Weights of a small contrastive image-text model: 5.47M parameters, encoder norm layernorm.
Rows from block 3 of the image encoder, named by matrix and row number. Rows with one number belong to one neuron. Each number is 128 + 24 x the weight over its row's rms, rounded and kept within 0 to 255. All counts start at 0. Numbers have three digits each. After the name is the row's rms in percent of the matrix's.
# fc1: MLP up (encoder.blocks.3.mlp.fc1.weight, 1152x192), inputs 0-191
# fc2: MLP down (encoder.blocks.3.mlp.fc2.weight, 192x1152, transposed), outputs 0-191
fc1.159 093:084135119126124093102158101114097127108124094137110132137144110141117127106132181169113124177155122119091152154091131102092122088111096156122162116087103140193174118122146145155144130133102121113184148083099122094118152141099135132132141170129152121088136142124101105127148109124153106134105134163098130122133134118120142142142106089108064132113110134143131137155117122165131092162144087136142140099109117085119168106126124126135110127097103134142165139140121134157146116105134109185159155129102134118136130142187153165109093175149098119164131148130122103144152109132179136110
fc2.159 084:169141114121125146149104151117139141119155156158078160121104125150132123172144098064119128108091095152169127146119133123130152132126109109138110099165165144122166119172115126110139116103117154145134160090177147113146100112090120113119134087117128112133137084129115141084135086105072109107136134146161108151154151129137126128135132115146158136133165117102132112078083146126149122139085090101123144133138139149142127143079124122131155121163131119138134155125142175095118102173103125127123158098135128150078171167127104182126159140134154070105154102127098102156124144135119122105
fc1.160 110:112177127143094121111171129115143128167116123177131172146171157118170162103099122112128123114112156121101153150142157096132142104144165113161138117129092114114123135113098147120080099117129115165131134066113124131115119129150156107152154119160141119120143130169143093135123174147088094108086131103108189124119105107102130157135137133131121168121087114139115111147148148101113108132121124118141116109067132101152108139112128092105111171113131137146175147086133114163115174118134149107140136151129089129092106075134168129124107121088155130137116148155137152130166116111087164105
fc2.160 111:146128118193169101135138097126128080108141150130152117131145101113136139131134091100104123114190127159130092144121180138138139138118102118105142129162146070135152147112125104137125180117161138092130155130112104115154123162117110115169142124142090096088125118129122140107121113118118122124124096121145221132119088127125129144178127093096133143150110140127145121152109130114116112121131136092121165073123125139206110105118140125132104133150114141177152145107124134132106120120115162129098130165127100088140113127154073141133165152088140163129098165132104129128124107134144088123
fc1.163 110:139151108122153176119116162110092143138112156121133183143120154109108161123155128152159106158117121099140134101107120119131107147084116087078097155140167163117121129150130143145146102128154147095150138129082128162144136138115163163053117129138173120129124109095160161136134129116095135131144150103133128092131135111116128166086154107131129124114118118120098080098130139116114136122111107138122143141078171105136083123153151168156122190143126075112145139113146107153111139118124113137158073107132089118125143122097144137158102156113096124175117113117116124122137143100116143191
fc2.163 076:139117129198140106125149148142094101118114076170129166140139101095128075111112118134142161121136136171137129124160152134104142095117128130125141077070183091154105136173159148159116138135126137080094153083120132071109124152134119136137136083141100098112137125185106116088134118158171105089097132136125122145117118129118113081140142130100131143120115119171125178120145143131169130114106138129129124140186121131150137132123103083148136116137156169176138112118156156122115110139107115126123121116107146156151116107140128106112115126104104133109129155152138100121162133167103096107
fc1.164 113:144154130170140089110110125061143138150099117128145116116166096168157161167103145149125128123181117123093191142157111124109104110125129102171121117127152106098140099102128168119120194126138106109117157137133093157108104122150143171116116136106166116165125104142149158112098100123139163147149101135190088127141127103139128129141144150088126161107143081094124135132132132111119100150148090127122120131155099135081121113157124132173112108143140149167135121128147140099105121153151130113153117111144086132153152096125072116126077108095099139117148127119119116112108101116122147149
fc2.164 157:130146095121146143096089111100144118154098167122098131148159141139096143134135150126136117097128134123128123122111079094092141133060095113170101151130125142109116154130134117149131149149143132158129153119114100132134154105189104120131162144118106154134113130110160144127147122099127135096087094145148083125152157102101127067162140184136167107097176114116094149142150124097151106141114162113143103102154108105140116174148131127114103123141113145132190106133157136150146148121100099118131128149105125143145160185140121112149148054126175142135122096147144126093126109133115094141
fc1.165 110:108138110100162156119105131183135127118137184107117096151135122135100115171153108139127155119078095128137134135157150144113174123149158155101122134091129154099129133095126093153114138128105116067126090131157135139107163133138147171147114169160130132148149110096128167149117156122131081078076125080125160131153139097126128110085122127086181126120138174142129135161159104121129113093127145156115105133116104133140116123132123113131132114116117130108148128133144121133178100158132076107159131139126095123110126144148103179134116122141110102110067134161157096148147151074124125122
fc2.165 081:168139149124124126165126105139144115159075149089128126174159143177124143131123120140105087172080130127097166134141106133107119142119122118104115073079124128108146109080124107170091092157133107152093142118128123114145132154111138113146096120153106127129144119092138127123091167143187091107146154127121132137110089187109135182117121124116170170103144091126114095131150125110120140151114099155084127139125154132126174110105160147154156121128115100157169121116109125111144158156127109137116165092086153140156127116133147164153092130150116146099124135129136110153115119092150111117
fc1.166 095:113108126153101114096146137181145136146174147116113162122123081116125132175121120146135094087148123151136117107157136088112115150153118108150175104144121121122097142125147131140103150105120061140154103086140143160119155139156103109107157163136147148099158150140139117139136168183118121119139121118082097152175127134118183101118139136108167113130131128075115150128146114094112102125110158115131141122085097138123134177120117124146110163099107116144123134134085120112095095115097080110141122166130096128108115134134091125204155123154126150118106109101174115151124145118125151110
fc2.166 099:117149100110096115171104101150102135149090120145114149093147191139133124092201119128090141146090137139140107110098106127161138106104165087133131105088169119126104155127169131105132092135127131108145127146106147156144130080127108097143122179127097151093149115107137112107125104158133150171118117113149137156116148130143110107128089114152132099122126105121102119093157120125134120172128129132129101189117096127124105169149156120127158137104181140143120143168119110189144125135097145139111094119144119163178136137134116127151153086085105135111106168142135111119094153147149128118
fc1.167 093:134111154106176133134120109124126144137094129146133145090151152097109098092114094146104141100166142124096134149160132154104072137099208081105114104118131107127122109124131113125157157084132140115149134119105172098149111145120134126136127177117105102154149133086176112144133135088117082121110093105099154136125122138123174162118153139151110120109129130141150133131110134087140122116116178160128120102109143118145161135149115142109143092130156108145129147152159166148150160173128123128100123125099135147101115108120143144094106188166145161167125108112117113158154100126070100141
fc2.167 056:111120162094111184128116122134135124140116109148143150120167162129108136149146145111125139090096098149116108131135128105086120129162126083117135108089089138187140118125159151141150129152105159117154134120139140152099098141142099132094114054137120130131087075169163095128151119130149111093139128151119114151136139122133131136145110117114139130159128102162133123148147170060131126182109128126133124118095144110120168131144129126145121103112098129124104102106160074152151136133131170168159122136111157141115082115128123138092097130102155198139105113151129156114125140169134165082
fc1.168 098:140146121126100111158143147125141113169162111125115069104136104100137146114141160133113138151119128137151126147132147149113147138145113111108110131150105138133123160137139140133139140108154135101117156109124057131161079082106161106114116134137119123108124094150117126142128137111122168077089118145102168157116147089134119173128093117096147121153146107096084129119139155107130116123157098158106167114129103131131156123100137139057146159108116111143102127163098127159111166128152093152145127130153110075148078109115160118137183120079157104157138137145154113167139138110142158191
fc2.168 097:099113178105177090143162128098123107152113123147132088077120124115141150144135121121145124122100133132134104122122101095090141126142129150133124139125148101123079166137152129114102096109082146139143162149110082108102141110140120137159136114094134082118144132098127127123171140154135137120120137175121169117113156148135155118159125103129168145118143101143099102179111126082117136174123124118130175139102093110124116113116099104134163109082164095149141138096169114157152114106159130115175124184108117163096128103136088117127111130132126167131170166123099165118142164166141125095
fc1.169 096:128105105124185142123119125113100131115136157162147138134118168108129154130121113117130129130147123131138090134171174103093141128149167111128109092108136143121140104074189111101147096143125139151113118103093160106093143171143184089121107087139121089103149141182090192112152100087159148151119151157109166140123130109119137144093169127143124090120117117085158174126126145133123126151133140126112151111157109118110141141126117131151081125105125099172113126125158136123143122101133109085099137125133162141122101133140119117148152068135098143093098124130172125139155157130124091127
fc2.169 123:153119087109132128143139123160130123130142160177107183125122112092133166130126079117075140140171121168175155161080104133107149077107141103141118126107108119124112161127136106133151109145111076134104130157118091127118170136100148123115166108098124111153145132128139144119130131148108139100141110107127149130145111148142136106115110101106100159119092131128132106139169073165133180102107124102177129118099173145111092100160132171145147160135141140118109154107124143112125117186072158169132126156105091122133149138118141138129115122105134162128142138116167105153120123157084108104
fc1.170 091:158114161159131094133146096104118104106112131121131125130147164166135106097137150093131119133132143171113159122102133155177127147110103182122150123138138100153122115153122131170117103158098147092160130115088145141160099140124104152127109121081094135136155102123098160123148092129130143162126120123137121108126137078098123142135125135152075119117143124139121143109122104091128143141172086106109108126087140093147173131148126071107140118111147127161115146173182121133130141134163143101125105138086136098157116124130131182074114127086109107151092149188173125105159140106129132105
fc2.170 129:173155110102130151176105151104125136116095127097129142122096125173087135170113130137096094117132146101141112132102150077103093140149118118097139109114154109140147100156142193149141133111149128118142112137094090106136174143154150150106140125117110154105133163153136125151151117151131105146113134085142131138124089172141107158108097121118148083152118149075141165165146155136107088132096118138171153147120119153115141090144137144166145096111107129112144092096141152132119099151119130111102099137095106092098132136146167130130137105118147122135099127173100134085157104176137094168
fc1.171 096:141115100133102082154096167156099139098125156157123109133162107138099167131091118136155201125124123135135133154105124136166108118140111088119157124097086118108136109115164132157149121123142159129159154107143129150109127129113159185156094115116143096122109143186127097144146127106161111175170095155151142113137112127097144140145121114084134132126136128137155164141102123151116096118109130107054140105115127106157122110154127147099131084121166114122127103131134080111128133134103138138153130114099117111121092104127164099112153147115134140132109151102141174167153131132117049131
fc2.171 075:109151119145120136173165130123118108114083142129176150152114129140147123140112162100165138114134159116128104161145153128158115091112153170093118120159093153103125128111155158115143148132117183090148149173116142146128118101122108138148146116135097142113123109106127129118099126154107116134149139129121145095154156104123135126133101134203127088098126139121109121122098155126125148116110115103145121134101117114090095093087096099171141142129146074148095170060128139121127088133107169114152080152148105121131152158094123143143118095143160115159102140121092183111099166106128159138
fc1.172 098:149154117164100114160138159119095112079067132130131121137156143144121132146107111107125118153114105135099146123128117137113082136113122112126158153145139122113139126103147072126127147092134152172152111085142129126171119124109135127141139122105159147097117124141161142134158101125126139128135127161117123170104083116156125135112130145135140131126121135119126130109085127126079156098151124193157129087156129187155089121143087161098100162141141127170077143125115094168087147114120093112111136146139141108133158090105129157114144075154102185086114128122125165152165144129134170103
fc2.172 064:150117122100161168124126098136133124135104126116145099119111134140131152088114117101112131161140128146110119143111133123141056108130155138137118137143105136134129117149153136129135094120206125116101140181142108175133142131128148103114110151107142117143108096164104173126107077113108157144144104126098136126157134129167114161153171128141099100133156123129124103071080104083120144123132091135136129164173114120165117123148119090084162118179129143158118106120095109133104129139112133139145126102117102104145085093164138119183128129110097106193161134125139146162138175114101133117
fc1.173 100:124118147121138111104133180147108137160093139111098128161115083114176153112162124147119120121128118126148155128160164137136072108122153142094110124135153126099149098112107132131102170138126148149121114150150122157089147149102120110068105116137149089091138125138111122112120180167101126119091116154145131120124116103130116108074146121135132119163144093158137165132116107146121101127153117121164123172111095163189129089105134125105073132138108114102114120167123114091148148075123116175105162131126104103130157166155117138122100149118125108108173173107143175126154129149101135118
fc2.173 093:120139116093172145138142145107112164139079143155102129118147161116130099151140124083111151168117169146134117123099105137172135060137131146114119116143124108135113135118111083126098104157133133116058116114148126123151147092126133140112130091117102080150110140065109130066109142140165121151143112163154131119109138142154126170095103110104092133127119147173112135187145155175145128114134153136130129127102112131139116106115145144164152141144149154152082118130100141109109136129159114168138120142121133117160127160204104120157086132137089112120109148147127139129129136135155119092
fc1.174 110:108131120161139101126076156107156102162145153103137133137101146117104110073158134092126125095079108169112140134128140164113137147115162105120140129101184108119114116138128092128172104104101097176157059119157110132115123137148152098147161162124122083126136151117086125130105117143166138114106136103143107137146074096166155148122166099134153135111093127113101071123122145169148135122135121140102117134110142154158115107157117108173177135117137144134124171156144123133141155129130165156144095105156104146106156141138117136142118110098125148074125109142125119120106137118122176120
fc2.174 121:139185121202096150116118118127122127101151115134120117131128119131168140121106140166112145141117141123118148125118133116129122114183118138118144144128157115110107179130114113141093134122140145129141139083099155098122143110096117133110114074144140097140133138080103141108157100157144117175104131152163121094127174121124130123108184115089167139113170163179112112146100099091114139139057139117137099158154162132125117090105100152128124100144083144155119138170141172128120120154113116128102124137144141091169138105098146133175115116117113120133161126132125089115102103125176102109
fc1.175 094:111151129120136154128119157151129154099117104115092146136160119115145117097157182130155153151139149150134147128094084152104102117106103135105102108110148095141149086129129105099128142101156113151156148123081106087151135140140130127089148161123142154126160115126103094095124141139136089144161115127108123109133087142137141137124094145143142182096135155153108145131099121120143122162123118101129119144081164120151112097152084134132119101069130106195118136143134077125173108165072142150142119154108116123117142099136117169130121164136159108163151157081107117125131146087163154161
fc2.175 086:155151144142107084125128157132126132125129111126153141148126134113112107119123135190150149145130114115133156190148114120110098046115120137132118118144136146172151135138158139137125119076135146095131136093179098173143108105130129132126136118162152111094129115086087140124146137087094103113157108128098139090125124115128151101159105163110125075142147113129104126089107118104165128129098118099140157142150167107179148116146128141125168137148101100124127140117145164102123144125134109113165137164098096140163148104170160160133131102079151095105089089150148149131122123073136129134
fc1.176 097:105100131086148133109126086094136153157127094139112096107147181125163134139110123125146126141106098171105151135125099078135149097149147097124151147106122140139128090151144147150111135125085114126160130160123114089130150149083135177120124111071124142146159112105116168140133148114107155132106140150133116166143122140107107099113103130146163135148154095098192105144077110138167133120141099147107166141096109103096136105151141123131109135151118112103144109135110112124159182168130148135132111097133207110107143084142139148154179116136119098148108126148139102106137162114116133109
fc2.176 061:132150125157156105145116144161137104128155149125118062154172145123121088144117075135162136134102132145123125112118115137158111113144135090086156170131132143154113127137113123132155165140106122129092128174117131153190110133066184155168092109108165102123140141119123082117145159126128129131120162132127126106111140156152120102159120106127141154145107121152121120091084099111128141149155080123161180098092137129111119098157109138185113130108132170145168132129097124157118141112104106122121076113118080137104124117128134097116118130092128115113115118134110142150097158111131142185
fc1.177 102:126118149133146120144144157099172109108136105145091153133131106123105149102117125173161110143111151099137168109106124084096109092129143107140110166112113118124109100137128115175146124116111201112110136139156134117156115145112101152137142060078160086168155085102169128151162122131144120116092135128121092150139123100109157158114112112086123125137141144100169159137143113131134133113093148153105139091147146117122160159139088117129154134141115162153086109116096130098136142130089157162156140130109128139120151129121112125097076122136125130158093127141164124106192139168093140121
fc2.177 067:148132095135174118107117055113159110105129157131117106165119126128103114113131128138096124127105143162171126126101129142112146133163130140092149121133142146147135169134141139113137154142147142141128139097126092063132149145123151090102119106140127154126140172124102142151169143107109121092111145122103110144071134089104134144107134079137155124066143115129141155114089129124072099139130133161131125182122139146146126133206121154113147111122111120118146129095116162163138116179134140140080144122108151150117146082127098095118108129080120135131138170138164114156172095119128139124
fc1.179 097:122102161093153132133073137121089164150130138116141129127141144110093122115111101143104103130157126119039133126160123102165135096114132125153101114085154148134134118140106173139158129076132101135185115138074147157111102129186137140117152145165139139148145132120130153120149149123122119085111096093123109102104146139115149137148104119130158126147143115118147132132133077110147109126094141102113139131103145134134149165115102142136156161109107126099156128142180124123104103140120151113169185147132101104124118076158120146114129095142124113105118138121165142081173164141156160094
fc2.179 079:163127188082112094133108131094120110140109115103111114171123088130105092125123142193165143132142137093144105114160106123146121133132143111102110114115082161136121126130141126138143125126110139128084152158092143143142159142129122115111156160089149141103110104146181111117121105160116143159152161101107133161109151142128118095115107109171127144160108149106116136101153159126104137134139122158093176125114123144143108089140154144145165165147088119152129090119118075128128132111074126116120150143124069156137111130117151166107114148102135161141148101112147109139103172122127084189
fc1.180 113:134097082140156112115164129153120145111179150130113154109126100100111204129143120124155099150142125096143107101125133099089140131135144164109116164140109133135124134121138117146135141126115137131144120105153118085169149126118155125083102058111162173134146136117152123093116132194122132114095119099149106138171134121078110152114131153101136171162093112105133142114157108139115143126087158120123091122130133114111173160129090106132152105162135135115057097139120126146139157158126135142139114119110119140157109115139162099109118096156164084130125123144124086103168118132100120167
fc2.180 132:121093117117156117130113115093079122133139127138060132150123127093108170131108168141143148148138109131159082121143186131147141160129115124113155162164162150160172111090103127129094127129151117132109157086146125123094078085134144108137139113130170171130092162112130114141139153146138148127163129157089107158085152142122136117112080127093102146143111129103144107072073119127128120141154159083112117157170110163138113140143089118116131105107089136162179132139118141123133129099133155149101132150154133120118152165133140129132113091143117088127097139133136107108146126147173131134
fc1.181 105:136127137135137093102125127123101111137115150137097182129136112175134108081149135118114151082104104122136120104121152108135155133098141117163141144133173171109163111110116127145167129162134147136130138144149114134139087152161109117146126140103097156095113128163068107142143158119130121130174116118109111114131145143113189116172115094106125123125102076120142142142129148136124086107087144114143149106154146151165100155122153087143090114111185094109109114104122139102146127146129153115158129121105105101086131179109122104174146115109134125098103102152138096139090163151123171183
fc2.181 150:116120081146087141101107111148111172149126099160127078175154163117111158120105071130124104093141125142157087135109116135126104097151136129129172146152106128097104134114182135101180161123150122115125086117102110143117133114134138116151169135118080100146152123118174121127095121085138154108124135140149128137135105133111096128122161124127164141167163121128108174135129153124151147126156152136143113140176126157152130138148121140151095154119070103093105134127153093127121088110130097143130135149140149194134136100119129090085108160142145149079111122159124121136146125105104089143
fc1.182 099:133135136191142110151174155097102136144093163128147120147092147129119134076087107113141126173105109092093127117139148106152148119130159175134101124089173133142146118159103135122139125118074160090133156142134114141127133148125141105087100141124090180092153129149143144133094105149124128149149096101089134118128147156116149161147156105156101079127103115153098093155123137110109117118136162108112145173116153134109154174165087084143151168148133112141162114138137129126107127131113152136114104114085148093145128174125106138134131131130102099089128115106156104094115118149112151101
fc2.182 118:149122170130118150139154132148151081107093148130138185140110105167063137137145132184095129124143147102141088128141141133095059155157142125113115194156152113158119111145097125104131132079120110146149129116113124137130161097163098092111148114092121124153155124133136120177147088158172133124066128154110126107131104139135131129115137136117123105127156148102121087174104119124161160150168136104142123094171114133189128122144089091132150122130130095161133154101151117148135095110115107121119129104126121082121110091145131104127108143131135098134148117156109140124143114127150129129
fc1.183 109:118094087156153097167069137128145119118128137091104133118105120120108156135153165106175101151148115126169139126137120136102125118178093153109145164132096131163125105156149143109176123104162161159159149147120145108145157133146135179097083103089123141137129088133120133151139116143109116102126133121143133115113127153096117123115138109119140195127141172125106121147136090147116104144115134131084078106109133115104139133139075155172155126180131138135105176130111107098114130145109109151114102135100130124150107094165123106085107115137123104168115081167148078110123135139113133140
fc2.183 069:112157089117165099140153067118124155147166146105126164155123140112157108150078124155118123107150155179131073153174110124136090168127100124105142102179097122153163124121105123144129110118132123129127114108158115094154131099121164118120127107163166130111148127120136129102119116085113154127140120112087159154100162139112106149086111114092128110129120108089169118089126133117152138138150133107126102155148143140183135132160110083123107136155078092136144144103148121168154163132113128114133179167121098125100081145154116096114112139129130126102156145155116145131156116161125120094
fc1.186 101:159100112147142084077138168111091100106128129130145128108100126117086145139068146144122120115130110140118104146158152134105136155166124158102183105132124132099121135166151144137144161150140141113162095099155138138116145149114141104146138127114128137104133116119116113163146125167177093128101064112121120101113124089174125108119174142100144145138150094119153109083156162125130144100144087097177130110150129109143093108092145153143114063124108104138088132133122106140133158146142161113149155113104096133102120117121105087093098152161128144108143137170161134133127139145129151171
fc2.186 098:164176151108194137090178133113167139157146113149142141135116164142138133173122138116119133133106178097131091117130157144140141101107144111134084158125091101104111120132073148157102093087094115153123098129164154131167155140111091127127135171172132098132157084088111115108103098151128136133091093137101107122150130095155102137110089138138093110118115094114138084115141130156163146148106104108131118137118144114116151133117098105086144180119121144159156144105114115129148147156148123127126127128137147172150149126133146060158097132107130107147133109116147156117124149124156117128
fc1.187 103:134122126138179103136152148123112134099134173141093081153159140127165141124130094111153105096134140136095145116145111121106116117068089125084111139144114110161148103152137114142170171147147167134126080082096119121123167194135147089163119142142106130145114106136138108091073171131136145110118114103103109133137108089153141173130123107118144135114168133098159108114156118113147131126115119151153150075078145119163108147092138133110110136113127124160152134112156142112091140138103119129096137096115156132149111149126143126131120153179147126178113153114122113132176088115145115148
fc2.187 077:113129188112137159107137108123127110121134091132132133114123113149120122123106166199127141098153141085103107147094136183115090127164128137156141134091131105136099143150093097147151118149094140099152123165086141132115117146120110119144126148125050128106106140102120148142137097136129128165177121122119121120150142107124088125148146171135107136116165093146117131154106097135109136151164110136123159097138118152119140122150124110150172082150143113100134161136097111126117136149113074148110113147087107165115086129143083145138121146129193173133151090162143149103110129111139092137
fc1.188 104:150134123113139126089138167133136079119128106099110124129150151101133150151104124166079076101119108117122142123136114111124073094126171150116128145151146146069124140113116162111114136159159164112122112125170138136130146137100148111095115162102141096104130171124127136124141139167154084120088138162169129139115106127179154106110181123136112133127132131158097149137159140133072129103164074111160164126134155137164121113102111123125092097143129090118107116140134134136115127107098116122144098172145115161121133133150120134130062150130144086130143097124147140107165122170101180119
fc2.188 161:152121133100174134128168183093164131127085075123090155127119189155124130097138148095140110139122135128123092125126115123126152125126124115119135092164158105125100077156174151120089154149144139154115119138145122139138135155105108087088091115116143094129164137085148121070155126153128117165112116113137106089122154138136107153164112137141089128141112111100133159153153100159162149141117097114088106143087124125166103144133136139128151130100167113152141123146104114139096131106152162114099106147150133153113135145154122115138073135148121077145143124157129118079099122146125171153
fc1.189 101:123145100126104086155114100136152097126115143115162154181118116094114140136103113128145143111113120107123105148152125163156148117114173116110109061151144100131121105086135119106123138142124154111138140128084136117088116153155131087123147078138145137150119124136145139140159125172151109134062126131154109147097136150125143149086131106098091119112109139122144158112154184103192126129140172154152154136127147142122091117155068139151124182149167160128120121120129130154149125134133103101118135165146083109132123143116128128060132123155156086161117138132127105146157101122088110133
fc2.189 119:129152142119147152114129127140131117143155095192101113153150121134117127142101114092106111127125116147156129146102089089109159115117098176170137155127092161142123114151151108138133147113147109115121098149122148153122082115137105134147107129109138152098129124111140087124119101123124125131179127103159143131129161170097131135140140138140127117134103115186158045135113147147116116107116147087116191166113076100138091173101159150132135089089114124152105117107144134149158118121090135125135124146142121127120153185120129115119134078084128162114102143141174122126145114108112191137
fc1.190 101:130116108090121171112139155104121154134147166124124139156137110133125136058122137114095124171157113121077110091170111081087157113099116138121160136096134163144124115092146129186162142178103129103092133110154119139120126085153063169109092125113097162092127116159137087169104097120126128131128155125117143117153121141111139072151117117135132171111147142106130118144119136105129121180107107145136117146117154130161164141106107114125111147133152123111117121119120116137147091115182147127180090125135125131149153163118102097144147153153122118143138103112169130128111168129119115157
fc2.190 152:133146119109090144118115114110138138110149157167089103133114103153128156136145119129139177147180139169177170118104116135118100087116138100148092131113126097101098111091152114123131148119134111170091106104155097149129160123123105131129150172166078134171137115165132137122122123123157124150156156154121150151119116171132142163155169089089131167132142112115147160118122118133113132122136153115142123128136158131085103120129154160101105120136096130089139117151131099118127095123162095124108176082159146105119115089134072162099138111147100153120113125137138106134082100109073140164
fc1.191 102:144067169121135131190122135106140125116092126106128159127140103140115125136125150161129123150112104144123139133129134149132131148170141144156134147142140101092103166138099147114113138118100111133155099117134097133109178135173083130079139125139142148086181112152060136108114142120161129093135099145122144146092115095099129134115153143101180124130147140124124167147117097094162106112142149121163132138129126126113115090135135175129136139167088136167133125108094114114150086144084124182087087116131144114131124099129089147075109134131160164131100102130158098148163117149117132144
fc2.191 077:136068155160164153137105119099140151124114161146152162136117184097071126099119142075151103103082143155121138148133106133097102139109148142144157105128115126118117112131099115162104101114135069152140120095164120119123118141108145159134107122128148123151101148171110132137145145104111134143123101106135109179122136119129109114098076114124160091128127087143143126099101118129124133138108140161134121104127158139151123129186157149112136131143093158163124081121123154140132132108153140119156147090094114091123148135105112139138158156092165095119136186131118139162093175177127098149
fc1.193 089:151134106099147137124161129098094160177147122125130087106113126090121137100087120117139116145132137132158134100153125095129149114162153144148163110095126117146092134108104136135142153136148105155136140144113161159129132146124136139104110128129141098131108094126104091114146132127136124132167090100119120144132149092119124096142107113139185119179087109115117117120127105132126107173107123139100164154120123157102104152144112134153146142112117131125155156095122116092141164166143160142157112147136127085133150081173144094042139169101131079111170119147068174146109105094133163136
fc2.193 085:142107152128150137103107107070099146124096076132110132147096078107099095095123167155146145148097129126121130102102094158143111145180128144112153144170065133074118124102121139132151161102147145162099135154118157165147131135150170172120134130109128142150131144148112094154109157140136139138134184127160117100130121123108130099133132100108163123122163101123173115124131113112160165113155108151135118134161125109072158112146100133166133107147136114137110147153148145112107156065105108109158144129096117145142093140146111127109119133137060143172131124106118094125144143113127126140
fc1.194 094:169147130132158084116114107103165156140120128115128161103163119118125127154122130165145109142097122113138114104098170115133114115140092112122113168099144133136153121160086143157161136122140098142118130152133130146137129144121189141143105115166109103116095088164112129136135083123125102089145132096086141174149111116150128114074169156155125139135146115141102079129130094114161116096112189128165159154129102121154098121141148121179096108159120110125123130121168118135137151108113144151155128117123131109174088099130147147145058147084089108125099141139120154165106097151124115140
fc2.194 092:161171124133106166141121133160144104096143132129106079131110160158146179136122150121113117111154149146140154117110160122101150159118132140075141103117135171146140109096130102145144122098115117108086155125126112118105193166107091116157182136138144121152181107114126124119137147114132110109121076118116153107150126112110070126139117143114161117099117124160119118125115163171102128162140114139138098134121089126105105194127156163095123144066125128095154112140133098154119097093111137126119201101107085108129120156163110122145136121140100130119139144138141142120083144126131118138
fc1.195 099:157133125166172086165121178119164176160096142147085148125138140143116146091151123115137137098148086085140167105108123121108120132096090115128152134123115128123119147157144165114137142106111112107089147117120131120068177121128095133112107144093155141152136146120110129157119090134098141139114107176186112143122120135101150129082126114090182142126124148101132120128122140113184118136147102097119113138137145122087087148133143122056139102163099138153110110168122131152123128104161121130145144122124141109077117118150086119137164101096142156108152160162121148150126141110137141115
fc2.195 109:121154161105132130153099116133110114150132157164159146120140097093139145115140122132119099122128129145090220099157163124124158148099106120130105122120115109118159127120096172160156122119101117159131130137123153110147173112137072141153166142108122133142132114067127130095148151130171128130125135103141128051127150110097103181102114144153142129149163103136105113152087113089143128158158125154096129160168152125141132082129162132119126126131089142136094110118139126100131174098117163126141115136131089109097141160129133085145144081111108145139121121091121143117120157136137115086
fc1.196 097:125126115154159153141141098165121134123106170113110133103121115134122169136110091139143139117122121078132142124125118099162168111120097128112163152102114163134120107105119132156114096165161123122148086083182172111118090116100120152129106173100150131102124096129125121133133127082144171162169145132134119117104123100107130126088146114154138147165138150134129154142134126147125130174111087134132184112117085146162081131139071143123127139119116127090124169113132162096112107100132103115100137080105151136157137113095134154114150143091124100156115186097146157138149098114138178131
fc2.196 036:108121116119166156119162164199121123135135128103137109116128166136137157144090111107171153104134123085116133131129169084155178107132100094145116145119122159098146109130139096110080130108157135118148061106144158117132109136119112147106161126145142148123124162141159140116108133103117196117134143149125098113147119111102113112126125145132131185175125136103130106148080113120119170116126078169162151149109078125166112122153110143144118100117081123103149135082133126123108145111106136150116138094102162088147112157175113141093136106082113126140117122149140138151139111142146133128
fc1.197 102:128097169121177126119079122148088135141165181155100159110169116155147090146140128154142168129084090109109109087160125173104108110137125122108151087123139123162153100130137179130098108101133132088157129138136130110129139157139147117153143091118121110114158121112137153157155092130109125158099144087132081145112128116130109115090119138146118136156129110155129140087135150102116112145162147149140121061123123111166137125105109132125162124128160146099104152123160127073143082138091157116110118122127134119130124086116119136133171120116158127179107123104102133127168113129129172167
fc2.197 065:092143104117144133143150134173130122077168129110130106117161140111140141161117110138113119098118145150139136122093120187141154130147168148165145119170116133146145132135108130138144110130103184129111123152107127128108067191123113074156111114143111093091122118123143134112166118111109101119125165130102129137122153138138143128123125164146109114126119122146109113157114180107101087168113126116122189068174133124174121118151143087103161152121139115167091134147154128121067104129087120128117145114133140160079088118127108154104132101138163115128112124099143112107125108163109103127
fc1.198 102:129128119104141140127130099099131117101118099148169087118115158138130108160155170110171132140138155104116139121152156131108088148133135088142095128150138136148110142140121164073129143126134174125114078115166133060140134136146099147138086200127131126101108123130132095113155140107116121138116132126158130149108167140064115150145141147107159126168107148159129117105138149112120124163121154172119116129141148105136119117079080120148154168125121155110140151144173094085124133144144146158116082129154097162103118168154087132095128136106090097084122109114141121116110112088139138131
fc2.198 124:092128159185128112085090092188108095149085128104120120134111136097093130148135126179123129142140127167135139101129139154135099112111138123119115137178139123128120161139125105122096106148146146122153116112077145117183145145140162116137119149182094131138137138113098083095150149110127154125134136107123105136155083134124156123125156159157142138152124126114147139126116141130090099158103136122137137181103078095124126097161171127098066143133137091086112140118077131135115145152135136137152140103114126145143145053118159097076164135135129107145134137138126143113148116122157140135
fc1.199 099:105139106144180118142149100130111136103167108124122180137133140082086105099114123175110162158107107143116141148158159138146102123087119110095139137141122150117157126161128063177132120146115104116145105116113117147178121124151108111158147118109108155104165112158099145137126093086144105131071114144150133177108103115122123167112152093120109157152095120100150132098167128113197135189101138160103116082130141114121131132150144100118127123146156132143125134156133099156124126128146107141119095142097154149121181103118079119122143120153129131105105127133101146132109154150108101142
fc2.199 081:126113134122127108130101110098164158141128132108161136101100136130161103155125149085079092114145132152103133093143110118154128104124108123125131165159149168142113128101114167109109086130139140167153148126143130158134132138131165152142086118129119092123165146136092100163117124129089104139111169097136149153133152116147118124134120097164093167117081149096098181110095083124085134157149104135093103179140144096134122146149122104114108125086137138142117119153080152096118131103160118142094117139149168166158126111159138143116099140147115127150130112090176117164095136153178154147
fc1.200 102:142127079137123043136110132133135166141146114129107106097122092141128151137102126127173132191144137155097158093104165138113134105121118112098138131128068116135136131123147128111078127120106118111130090136149104119106140107125119142142139197153134094170140138137118084091125125125149113127149160114166140108163153111141126141097122121124132087161113156109106108097136117145160113148117135177198135190112178111115114122105147118143137128137124142124127128126149143140138110117143139100164094128092125102195109139108117125085103114137128149111129159162148085119146112104153137144
fc2.200 090:128109137130162126126106123096123149157154110134108047134107121162124151113137163102157173193138151109166135103121147190137132133073131145123109097118110099106136142138129163090100073132129117117132082115111116153123130162131152139139151092124149145131122098118131158110139108118098095131129161107117120124130093107147167126156091119098072134142117137160124122143147162156147148107115141134105133140128110129140188147130112121129110211131162148093116146107142122116121145123178066146127150135110094165129144092141134139121141115125144126114115115133139152091085122106107111139